config = dict(
    model='image diffusion model',
    inner_norm=False,
    moe='soft',
    num_experts=16,
    steps=16400,
)
Rows from expert 5 of block 3, named by matrix and row number. Rows with one number belong to one neuron. Each number is 500 + 50 x the weight over its row's rms, rounded and kept within 0 to 999. All counts start at 0. Numbers have three digits each. After the name is the row's rms in percent of the matrix's.
# up: expert up (model.blocks.3.mlp.up, 16x80x320), inputs 192-255
# down: expert down (model.blocks.3.mlp.down, 16x320x80, transposed), outputs 192-255
up.0 103:418444501459529480460556592479580512490537586494522416424519580518490528510589528437583505498471587547413553577495442503523423528463456554507509411476425517457597469506478495558479463484556535
down.0 088:512434495529471557529484429502516469515516430530483479470375507520600478509405540543562452558544487578457449586526477556531616548455525493412568525514517613542568511471449506488458531523454451
up.1 103:472506531554489511403509494492505517549618548507550531507571531454425502520500521576559421452534440487575605493546452505496493488472545521503458492414493586500525601585443613520446493527579449
down.1 098:483440455562488529577494518552433470487438507463494434523520536495476506467539504451442409524490464536569601473465501528597455545470521473557525560501458531493504450518472454463430474462615468
up.2 089:536462458504557518540493506476460460487412565496523529555501505404501475554403463494478597370532492495490518403498536468486485439488541474521512490444556500486521603465533539520462518504553506
down.2 124:529508612506602506496453553491454437502460456456437593508454528475529508483436461511481469560487501413510542501521490452452523444548471479520532460448529618577522448550478406427389381469508535
up.3 111:528505491463564421513464507510593475491533515461523461459399538485446538430464453361452503577522493465446455577458498403511452551478673432468509561574410527492499544610613468517451496441498571
down.3 107:594482474526432421464433514505404421507487565456473560527514608427509500446466503643541494508584484560436542506467455403581501531465497522465486479457527529442536499467589593499476424527429599
up.4 084:547569507533444507458484512471473546425516547502494511474432473545535522493579554510539512493437417360541544549571420449471414493443524519542574538547510576505538430434549563426515440528531509
down.4 088:496510514559525529475494515574510488488536516537448494470518538478433514473547535600501551548525499469468497497431471453437469491525529560525381505357502541590500524494510489601520532422507532
up.5 094:485558477503445429373434465535478558519534483554416417477451477598446490533534586493553570557425499536501400519340494551521545457577491483518504535542603536529486539527502498471505489540478569
down.5 091:519579454490481495525536522432500512489491521622446503601473560426412483517522501468395586488486510554497463519623501526484513527437502509472513523483524491526524464492550475466509520507412516
up.6 124:491442453477491551562504532527513675407439496435495508466478442556581506461542455450553456463480582489476498528498559473443471409452443482496460526483493463532464488475484455557492473490508455
down.6 094:427540504458472495524541464502512577495546556484520556478480476535444527499475464531521550484474504503558489484440506487437492450501484497516489477491508459457447413534458529609492462554476541
up.7 097:516511504450443453493503563465464550384436492416464582523435577476442466469535592466667523509514498588496486470469507515495469442463452476511447506627635509566592530503493457567495567541463626
down.7 089:499489493495456477472493448443496453495531465456461513493451490471487469563542487523541552539443466487459549419528525487549368506414453379498440436571536571456413464490455545357486502441452569
up.8 089:488545468506486472597446537505566540497513470527507483483427561529574491541676509420475472519474448461494504434575514551431465438538482548531432487555518467462524385471520484487627462553466464
down.8 079:479462448482513563595566487460540432519466512507472473532498450459516535505538470380563532503431472626454438474486574491501544600559385497471446502616538597571465527472487467545508516560413437
up.9 093:532523449520431490435467541447451566477512524573418469470373495465493437504531569573527481498472475560530538469385485489455459424524532481563540486475465504555544498446579514468452569529474515
down.9 080:479433469526472501472548536478566480472478557562543481566537495475523530508492458497543425509580470517473542546541513551587435406549474543540569563500485518562477519529553481389517500451569469
up.10 088:489492524447518498425475488616473502532530591478547364453508423570392448490491554543561505522425492512502504459537521527473403511484469506419502574479465587470485363501513560461514469581566535
down.10 084:447535498510466491608514471577527534499522476548497524523419504467392440519507493548416489433556472464542551512531537530439442382535446501465467512570564456499488536401502470501547479458626599
up.11 097:474508602590516480510462470549516532561535489434551408568553500495590573527434453463450632520429532473414551589458543524502507553592540601550585466373451520399564509507450434416564486536462533
down.11 104:528570482455477525504547560543484488542601485487459508510522423535541498413504435475477402481597516481515502513416435482509473530519573550533490503516523576513539518516556455520467433578513481
up.12 095:571452534554430478510524475459451436500466517438574552539476587495570482503478461546452538442517377539534523516595465452495462551462590554528466528604472527500445528455510545494491487497495464
down.12 081:425493429541440505508589563513573528517533502421536475506577507544484444553508476528440456511479503573490478401442523476524548536449514483561416517551468430420483580370517461415435474499560552
up.13 088:597490497498510484533467444531446490541418464508456451458572508526547525522452528455505588487533510489397484517418522526448457528494558472552555491439474559396541476410495507494498487515619556
down.13 094:393528550475533553539562515454543545588486521577397519609508545468486453514538512526426457499493523474495589559453444517501527545546455409454448500471537546468513597533458504473474557572517463
up.14 116:466532555431473516581528449492464488431502546492565487494521585526527571507535463411533509479455585534550460496532594527418438480442533507421496491525404456534400446454543513564477441446466538
down.14 102:567437561446566540516548469491482508443543447580482514427425530492491459427512437497445492509561420503538501586499493523419547430496508515504563540563548559362588560528516505539450570473567520
up.15 098:536537504489439563574538536466502580444545600476458437451531472573496416554484476427582433513465464553474561465559462497533491617453549486452520437571453495507500481500502410487515391528527530
down.15 082:499436581419491506430455505590542507464480420445598453496601542504500476468429537461474409414577504491470491407517558565469433425444509464436480562523564503587475479380555544554585474555528505
up.16 092:467532486523517453471507524476489512545508503548540465425559540545577448411576544590471449489485563436501486462556443457469454514543608518472458504401489581489550501443511517386500557480521464
down.16 087:524501457460517583492502612381501532468466529525554488496556446532507455497401519493381527567388485535521504570634549489502418483576618439516502475513462395519501505549479446569489494474547464
up.17 099:510584541555581394469421468386472615522487522505512405428445548529589524399547529501445533520366492499497444461399431453428524538544565546587560533490535548441422517444493434496494499514555490
down.17 079:504496581499496447592461478456484497462486455408542526432476509518490505546562443528502465440607453523461518365543503542440540496545408361534522512546518439525480540478474516452451539515499473
up.18 086:511530516442495508452586475557456496501538532402554523561494531471395441425589479443621438553542557524588403520627512536470474520466554514454475472486449523440471596507439493565505526504592567
down.18 086:556507519498417535451450532544507450580550496524471537530497434507544521425581536537521459404522413581512410443512443512474489499568444500546508496487497521448520523542504516424445470523521478
up.19 116:473591475498498436497481504542406491461552612501473515458550471440477389493506499529530483451483381526473496523484509427526535531450502549395506573487567587488487568468427551556490449454520504
down.19 098:478461603529462537501388528488525543546504407561538502514570498422555499444527469582523544391522533509439508566464411584567539463444538539556580600455557470535532433575438525543526494439526513
up.20 109:564499542477573513408478527523547501489522479507513468498467424539494544430536468538455576547512465554506497470541508579503370491533586530547601540487430584504490458529581460447479473392528485
down.20 096:454512475509497498480555566465495491478513403516466464556492519495440603533380516490520577487542487474496441424591592529543496541566514485518462531450459526539518544495493465415415532481566471
up.21 090:463653473566456501532479522620521570527510500506445569452535528446514492441518470481614465474576528358517482515470505503541452499424500501494581485604507460480478459531497498519459534548546351
down.21 090:444431475430456440587455452566404475591514507547510442483504527482555492447495447452541449387542495429542416475468479523469483508484545526485440413420523547488540470483523504424490492472550492
up.22 093:514484580434441529523486439546511533462532494464546483540431515510483521538510564508499486504539494496505472500507506534508482519570576563531403415434376512502576497486446401414521472581448529
down.22 101:572451490441471497611514489462447491455484470483516510522513441538515464512387572530542484447443506482496480490584545514535445511464412478483441409498490586477525401466493534476520530496555516
up.23 095:495515423450534498596487473514547478521505510446462450569578481470504517501590544467383564501504574424442549494512551491512437430668429571522528443392457526505520490430457547481556508422474506
down.23 110:497426522545511549531475400449499465592522506479438462493429524444515523496563469603544523543575572452462553580533443558492565456509488440489567473521468442432517515492579481491531474480446490
up.24 108:466453608558490445496459586506523586492506503517413513482510406495485550512508404565506485557559557417540496479508551432485456421546441509416518472399425496559516530481526568502457554459557509
down.24 121:526545638531505453550459561494491580475474447395582538471487478492560427510624392471518542453482475517501473442473523420405452471384520519403489547518542474550499532490507481479519467474538517
up.25 083:480463500491511490514494473534530542471414492509493439455566491592414456492460600483534462491413524536577513483576464429444541539576535561429498517567463565493488409469501482544521554446517564
down.25 067:540519543498409466556514438612491533563518592569481457515473408509500424482481511531478436490538517498504550519276488583503485522476506394598541485533549434481530500566471520486409428507467487
up.26 089:511509437547490475579502497535474516502487468425508513520458482463509442447466517502443454418463620454518580532516511472448493450570445580446567436405558475414489499484524583439532582453527479
down.26 099:522513473520526550521542547524489494438526558514465478402545468464595536501553458480483524457518467495533478532561530458554564547477563597525435482503426430478519593475552531440555478608464505
up.27 093:539497439677414516507507531448597459446482608466435506431550613419480591559488448560540506507511524441499478491495476461471382482567470487569498409464496497451506517476441474536400536488492490
down.27 120:557477407657539463470545454504337509487612383489558430551538529428508407517420445480460459493503479508644498418517488465538495420472547528531472537488465458399534515517517542487508520486514535
up.28 086:495499457381500518461484512447474475525505487421425512556324496445445487492549459440592577522597450545464438419500526495500358459474598548518475457355508513435511525546519512537436491422545565
down.28 123:518470532483531514559473482464453552494470420464448445455439509538498487405492539516494344544472493461497586501473488493519568503482496549499528526509515525448511487477502401582462534426578498
up.29 112:437428507512468463534499533525539533570415533492528489496391473406568476513499540441504533552513440544637530407513471530480494528439477482524408626524505479487575539490544451542436529517469520
down.29 098:444558487489559518497519489491551394582566463446483466578435516535483561460542558438590444482476386473559468360425534485450543509473465545457517511597524507498497435456473529521519451554400462
up.30 110:498544517499577469442463532471440506524447575391507561441429520466516510431483582457576581539547505523586522487483474523463509532482519456583503526557486534586484494455528482460450390561479571
down.30 105:471509586453517522473407555536539557486499521453586540521510465578587457565396503479417488528523599536489508429542481583513497503602485487576431440546437396443421515501533493422451559499458552
up.31 087:529590533459501553529539461608387574502514601478485456499387515434541534507492511425470535496557544470457438467592497581448477499544424550526481556460556444417526418512484605420549490453524560
down.31 097:539480433522437556443591538397473559514536523463451536534476505389612480518525489526469473506474513579420444534421442527469498589482467488524465481481372583563548525513486443609480381497458509
up.32 108:456470549555531511481530497504477441484459603467583491590509498512482445409497570505591513484524506536612415477534528510585466499459505477434508501531440533525508517567602579511455535481473545
down.32 123:470466540541480536495535537492532440544572429492480555427471580528448576429466541420468489504540554510604485486556526464564483592534521505448519518452554529529466470408622445518467413521468478
up.33 091:508395508480494518550436629513575519500498530472493525495495506472518486470516458542567490526572575437415442473521474556522451544448452578568552444512543392440508472433543456574453481549487448
down.33 107:500552492514447483515443545438364499524364488474489578464556526537531551564510437474543562476522552413499551535445482507580408475501533501535478531481483425453407456558509490539526506441454495
up.34 112:505534505463521543408526471558554583668513513598490390411466511551596496409493472521438512586450485477477484485629470532505500488506548471493494505371472557466515490479562525455521508532511488
down.34 099:526548500445506416455463463480503510480429477587471468496463470451506554494506519455466537514459441453494514461485599453477418533567491523492610482547534572570483465573500467492460551439535428
up.35 093:447484491420513563513478555537506587513499527423419472502534451530480496469526436520572441513470473501501453497474541512481495568479673485510483500497588503519487515486532529547442486425560508
down.35 075:505496374469506475479543468571499479525456560530462515471539483468428564509522423476437495486433484505532481495456485459534489547454459619475527474615568426466467517479510472465417558574559540
up.36 120:561520448604483505377524570412423519516464503514481553525540578525434544512486520484494560454461443502466549460553464545494512459480556580502463476476423412534493549541526620517528515567592448
down.36 111:410574565522488494531497536592473497513536529491413512458498536549529585473449399497478484443616446539552441520484527503531516536553505540487527431446420544465544553551526563435376531526531533
up.37 088:636537565502504478547570362532475557568473467463515499462468530511553464488579575465495521438472441526533424515458472497491465518596532541492532458478454581412472473469488509406528512398497511
down.37 108:524590454434478487467458553572447513446476570490737523444472478542494466467505416474458498488508539540460487467507504463471518534445511548492531487454602491527466470503503417506468476514560522
up.38 124:386529504520562533481495534474524577518499463518531528446502440495475525499488448519520497539507515491575491511505513469490443414469424480489506560501453518505507504459585553504424522486549460
down.38 126:414519451477424449482518462512473543503552564486448504583506434515477463535491446477526517462453461524547536513518533429510524400492593498508495456474540518524498539554580492501471455496506437
up.39 108:418529478484461479478496451576519410514520321483464519574532504539491482509473471502450540584507450508401391446442458502500460473556476522538605484464537481501468547522514463478525508439494523
down.39 114:444515482403450478485495493592471512546504520429542538566451486531431448527455443540490582534427493515466592388554533571589526479575420512483475526486588457531467426579466495490639512533533508
up.40 110:505457495481472531397577464519432556469463499440389431499457470557451514621496476552548402502506471588517494524501511439461494487370579514423520521565475499533491508495470382559480501420432479
down.40 093:467510435484480448406560498461580584536476432541589505546541483529436456565531570534400531515540532419480479478405604543577398449473488500521511494477497567511533461461496476503485520468528458
up.41 097:445438536498457571477457439511511489470436519450503511561513509504494411457507502572503381457545401462430494479428511486528518480445536416535500505473533484597624528407486497534442563483579518
down.41 101:433484502495454498459486458432544524419570512435555511504538550517544508487586504509555472585492571499434508446547559569501473507519500429555443560425555591468479519511465524476519461511461475
up.42 097:518520521491490531529512420514581430557534400472460577479546414532465508520320508540509443619574573467520474525451588543529517426438570573529502495533510499540421556532520479476538559463454527
down.42 093:534531494470518389427487462489493479487484507542469490473556521495553494418490536548468513553451425666509601482479483486510510521539520528516527579493469507558445390562453479538547539532478483
up.43 097:543553458555496568452447574539539480546465526495557514532390496479487410452541554560444447533505439556541405427520507492476538423427572486506476612511599441568556450435585488555451554500599512
down.43 075:500527491482459519447560579495502464520558610548465503506566482421533478479520481488537564442537502532547504511416514456520558522454456497538395508500458503387508501543568568393491453405464564
up.44 082:547449459573491467582525474414477495500427382460541552509513538529400505484486550541488539487469413487536512508391542486538439504466595516465508415548566432497600585459503474494462583531507538
down.44 103:398445528529501459456450561503524498427472536526491453493525516557491464464553517368520495442498522485516471480623508456499437610419463543472550482412476408468491505577510557574498526487522454
up.45 088:455515514506523513482527451535480518481640534470517487456400545491471520488512483599498483501557531471526504471566509533487414357497444514587521502476405440529489473496502531499482573458505405
down.45 101:431625480522467431543507489530493567528501480478426457484549459450428559517531486383558532491428480483438546494427444585574596516418539581458465513469441415504487421489431561557516504434416429
up.46 087:516476563480473449461437376597494528472490452456465519678496503473527461483458519534494575445551543594558485517528587465445515459448400477572535525467430435498570491483494514504495526488567558
down.46 098:503477524520533517558461421585361588480449498452484464406528458564515529519420511552505552602528503504439602524521487572543470429474577527491585482507482493519431509424489462489591439501560487
up.47 083:562594493488483525501392562560452511472521590536457492547537421509454550524587473419517522529453473470445500507493535499485475562518552523559543544508466501522507472465474521543409521483456384
down.47 078:509485523445539479521492534560520496479465541515493527540468484478440482507539500518457461450449501499480498500406409458455568492537419458487512495535573479541509551557530522420429489461513507
up.48 114:448519481546530397332395529464579515435480458506418508501505555441483483501473514474484535463451512553422476448458412415405504502429537478418584511573520608536506440461502558488492464554543428
down.48 103:468444497600441509625486489525479478582460477508472490405502513478506527469621414494501540500534456549495636567508471503433527523490488492508448510527540409538515541458449503427466545451485447
up.49 100:415499482552466465454549546521488544497481554462547565555456601480464454495470463605560534554508483560559512527405545510537410413423474598430558513482536476545527536563429489519542485402534465
down.49 109:552501471447477402539585532489534554511470420568504465564565488492546507472440455443465545456441495557486538466494633438485598512616503422561480406539507433535472475471496475568582535537486459
up.50 101:449540463516534543561507572556481518575492489494462451438527459491510460544577453393473601550442577450492429480483548521548502466589434453506513442422552474408553423513496484426514487510437556
down.50 096:425533436559449530533540536445443506491516533540466408426480519483530524539529490413437558480500484430503600575519449457515340468621464575498540513476439504537543563563542506487412482523505463
up.51 104:476360531561429457439476525524406462576457480458587544537414534510488490476535422506501471508508570526368626530488541490485457515502538531458497560431433579552521463587534493536486490506541561
down.51 103:504563577571544483543534575552563447521586580431499449417451522602517563485489468598534513517552515561397504553499447480537518520492542502534506399440481467570474499433552537534437490496614589
up.52 089:511523621495534557476393417496529445603464552446528507477507501500548560435462532544435481499563502437526447502425487583499566555389528521552449536366494475444564408412493493494515470452464471
down.52 096:490461548596526563391399464430553484585577437404457480507554551468497540475432510509544518512597510455511455421511521530490603567425404535419517534546490442454505533531505513522479522517441504
up.53 097:473541428494452448463455547437498525507534485498532515474503483499466452483560468515589399498459505477479445519459552413551497508410495478431553546569623554482407477436505613539462495593556435
down.53 077:522554489520421523475560470467487497543567485494451496533529492520442546454576489471618402433574597499567458463457468481463533491522528578519465494516460485413486567462511503578565475484566511
up.54 114:554526396486527460560518499424540471479439480459471579508534563406463478440531499427405514508458530471523395523498479511486537503494496513438526493559438453470428515506489460543545538532504479
down.54 112:496534480528435381439467495601512483455519546504486546530531488504546507423581460536559545529464448488491443514575580527456501472525504503484457523509510497459524537490459558455474573508373527
up.55 102:500471456508523553475481525494515443497458597499524521500494510464465461445497442530439487531573589484544594525639521457480509460416529532477455482461483486513550462495501614469520506430474462
down.55 101:479559525545522451595461462480441516495498544490506557513454554521479485497609531449563553478482491484591408564474523450458378502424519523473552542502447547451491418433399552511539512429398551
up.56 100:433478502382503510528517558599537563521481481474493461491472582515463543501571523465541488504483572509473446467438543559464434441449477552473494536570619461490549527489572561540465446490549516
down.56 095:512508476380513473492551524446497428428528506510514447527535550488422485468430543480493535488471594416553466611544498495570473417529529516476621479510525534503474472479558495514526457537550609
up.57 107:502487507464540495501471523563524529576491481523519472438441530517461471497573535466533471473514450495479525502572461564477424544445551405464463504491524499489492417448554444560482515577562532
down.57 102:523461468470482493467473509576525528446431441484523550531525489448530510508546551510478556515473459542517425477553481517468448462506502507460518508460490439477472492539513537569428509422553531
up.58 124:450492487421479498495631449511386431466563561472554440460546580549539458547508517480534529505473472542498502546508554551535491474484535435486515495573481515603501508523488529538512437463490537
down.58 123:462558466447445480456560544512488475529500576496466591547508642543537486533484580502545506436530634444515519599502441573504536494472569504592506527459447480553530481502473488546501469503562554
up.59 088:433531533569513529510534509547425446534462588462530562486458592489520482490462515561454518484584503514528435625455506539510394456500477638528552406496460517463484469568490509471427466455519503
down.59 110:503480448515436537451586429544488467451503510446540543423519555525451530530534485432602560455546555517500487538384480578516501460436555487552512532530444434498547471503540575554419480484455534
up.60 095:426510556546518568561539525487576512454488576523471541530453514476554388609488480605456557450517417448509511485501469533609444572495464593423519507488431488522577477495451479443493498505431494
down.60 102:516550534495606420480518418482581493513474505481498442460506520559462577562545531454559502533561435446508428529403539415464435505444557547499520502571671446466475533562515471536482489415516484
up.61 085:494538527570517575426512495529438466542466514428487576537559463468428498537376398578562479561598472467558515571484604472588469501462560477493380574526443491591519502527511484517429560426616494
down.61 085:447496488517481501509468431434505485484482498481484489394503516510397510548524466500533469461537500351525451552505527501495506492461507625508536426440529527476512481498485458500502518551619539
up.62 093:579512467472474471535625453585536538471482493425464442534420505436541461552563443500508517426560397609511565439469551449468444447567472546513481527435469495452495595620517532483514520477469474
down.62 098:446466501453457494441454524616508457530558553612429515558453508516488481474533429515439508479542505584494605566524456483535450388536579526465483524574494376453434512407539495501594466511565604
up.63 093:468541487555466554542448537535507518464445557432497500494491458541545450431482480391486547527487447456508369577392626489551457524399471527489601573528584467500495518449574461530458462495450488
down.63 079:585458466496469557511588497515529503474563481496522417504422462424536516510436479470501463459511461531538513443615520470464503599464520413491502429502516325542495465522525519459413488467482484
up.64 093:476435508550439591514512474488513453444566535492514549502455515465447462530497474472511550460590462519467464507508612568567440538418433605512476483485488469560506460536458521536459460429481435
down.64 080:503511508545566534505509477397447562461537493493501463474527517606579526539491512545475536578471624427491447479530481501525347533510551531462481482470484453437504554499529484495524502536555533
up.65 097:417525499519485411536501452501463462476564512454581445470519477550519548480527481575500455526422468545407549522538517525519544532464433510550594519462508378467500457493573532549437394482491586
down.65 086:495480497511484554515501446448466457584441497529551575520396432541486483571449475462506496497503488505428410505575516479499523526588440466502449493511481530504508489396476461498425508535393457
up.66 128:489533658571541475515548494503417382506491522420454549512503312450480503473485578375575498446476594428486484556502470544602463476454525537424518544468419466483516484529439584512445535528497568
down.66 125:491459648538430471470529434487600348495517536548520471456540283501484476489502582596444490593482444482487503577466484562609491504527509492459492439533621473490531554486466414499499488487522607
up.67 079:594472448525486602520462472536444535482464529511525551521503482438403431464498480525483563470611550500470509550562430542531502539540469448470472471415532523470454506520503466495411569487442450
down.67 095:500553493501555553456447467528538505497548506522436477516558610427481517480428573500572631529505458556515434483429474408525546567430561544434459557478473552487485542434411553489520490527467467
up.68 103:483614476501545486391517583499376556538512494551431475477416536529560597515562616466569495539408450499526485465467443563403496470454595512459458444520457521509470458521488513520525366454476548
down.68 088:508451477525542526592531543524403565493485583500582459525506418495505504511481432601469511580585553525506518414414474438420532562493499463480491535565539494417514486447526348530531524481483403
up.69 114:414476521507550460453518561483472515479500567454445474402543560431435525559462466560532511520483537563487509487490549453618456454510447529482478492471478534493557530511418553500444537482550498
down.69 094:447490529468483558459552580482553539494576467488454490549422465511483493528554482520535471505467492533445290510508605554599495551420445536557591447309484631476535478550466482519438347452572502
up.70 089:567546513539422535441568508445428479507559480437461543586556475430411484518347457563555516514537546531504475495523577531509442531452559470484456474549478567525552583467494566461494507528436465
down.70 100:581496528462582458538479516375493468515506561446534417419501505525461582447399488485612535439530436414442471530493488419529512543505571549488565468524502539644529469510479546544488444466506419
up.71 096:480506458558502489571460498434603462495512622464515485437514424533480551513507491618450433605473563442544436563533509526582395536500543527493412475472467498484397454461536443546409454522510464
down.71 084:531527484491522553480599468440474480498507485560437531553470417531389549514486521484613398533464437510523502449427490446547466555508387505483559570527521490557501496532485494493474471513458435
up.72 110:480447559435480451527541511528580328558660521524598570503488551443531552527489494543513523493487567496575531552528452500619467462569537520511537539491499520472417460557454442494454451496452413
down.72 114:478551556418560449451530478488409439584387466455365455527493558464554387546504531448487558518420446535604497515474429502501500480443478485546516471484504529507627558464493608531518544493427422
up.73 100:475516513406535561491467486494458496419514441569536677558475557538475522422517526539524499483498526524465455501478517582489451433540508478521472425434468507500516484527407572546446463470559511
down.73 110:527559543419440586471414455481532422502495599444445369433502548518470541428439535465539521526535506511433521475485444612507509524467533487542476511518409546554432553536380532490514482520468519
up.74 103:543529482529460452523461490551410567386479506388497497487519410471468500525527476477483519540524598509556432507479572529479457487569505501633549500448506493459572429577450560479528516517477577
down.74 113:487533488587437432514472529559520543454499494508491554515425438473476528527494523599543452407547418476493434511547535587465529511479521467568467414512520494458496621524425452518549559503480508
up.75 115:521498549427407580439509470558567506510486451457458535537452534436500461530547471515569487518620525522575469488632490537460517473444577555522488475376473553501517500463515524573485423445424425
down.75 095:517483546490528465505446534467476481428511470509554505445523506547488504495434487516481435498438473617568393484457482497495436484435494480479608480445489550497468434545487578439448480439466591
up.76 084:438456433488391524557474563517550537421544526422542497552416515451500474407541538446618505478516582499489566551505497506533375475551446472508455419462493513495529497559429456581468466566470462
down.76 107:503533508530590473423461530522455510585481488556468567455562433507547443430574521552490452512473448460525509570474526461598484545523455532481534551513534563497551412453461461393544548464452488
up.77 110:451514533461477498518491478551441509495468598440587524484495397546473517504555536496529522542396554483459434516502539521477485423470514489429521518469439467502488467463491487526503488496499588
down.77 131:490518487468500500532469470493595529509490468520394481529486474539497420530549598483512547458465448510506498515505511487414481419456564522421502503490507507518528560576555427515503473520488547
up.78 104:497562492531415434508440486497531505474502515486548544518467523476543483452504482521504602500521466496458613433545473407414443473474552446451506538461458607429569464518552520464448458583533483
down.78 109:479502443541472523570552567564534470539561468552479474493524566482436493494490504519484467446486460501564558489470434449519536550522493512495317531374400466600541443537459493551635435455480491
up.79 115:465466448486501539539521442503447553414422471468451548413477501508580460473480412557519483587440517438359567508518550518441473524492549485505512495445461505441498446590483399557488559493467520
down.79 128:472527435477467541494527417501559578403510523514608464583522535493593570485440457423534516424550519479392517526477554570373500449474480525533506538500449516523486536430482544483476468485524512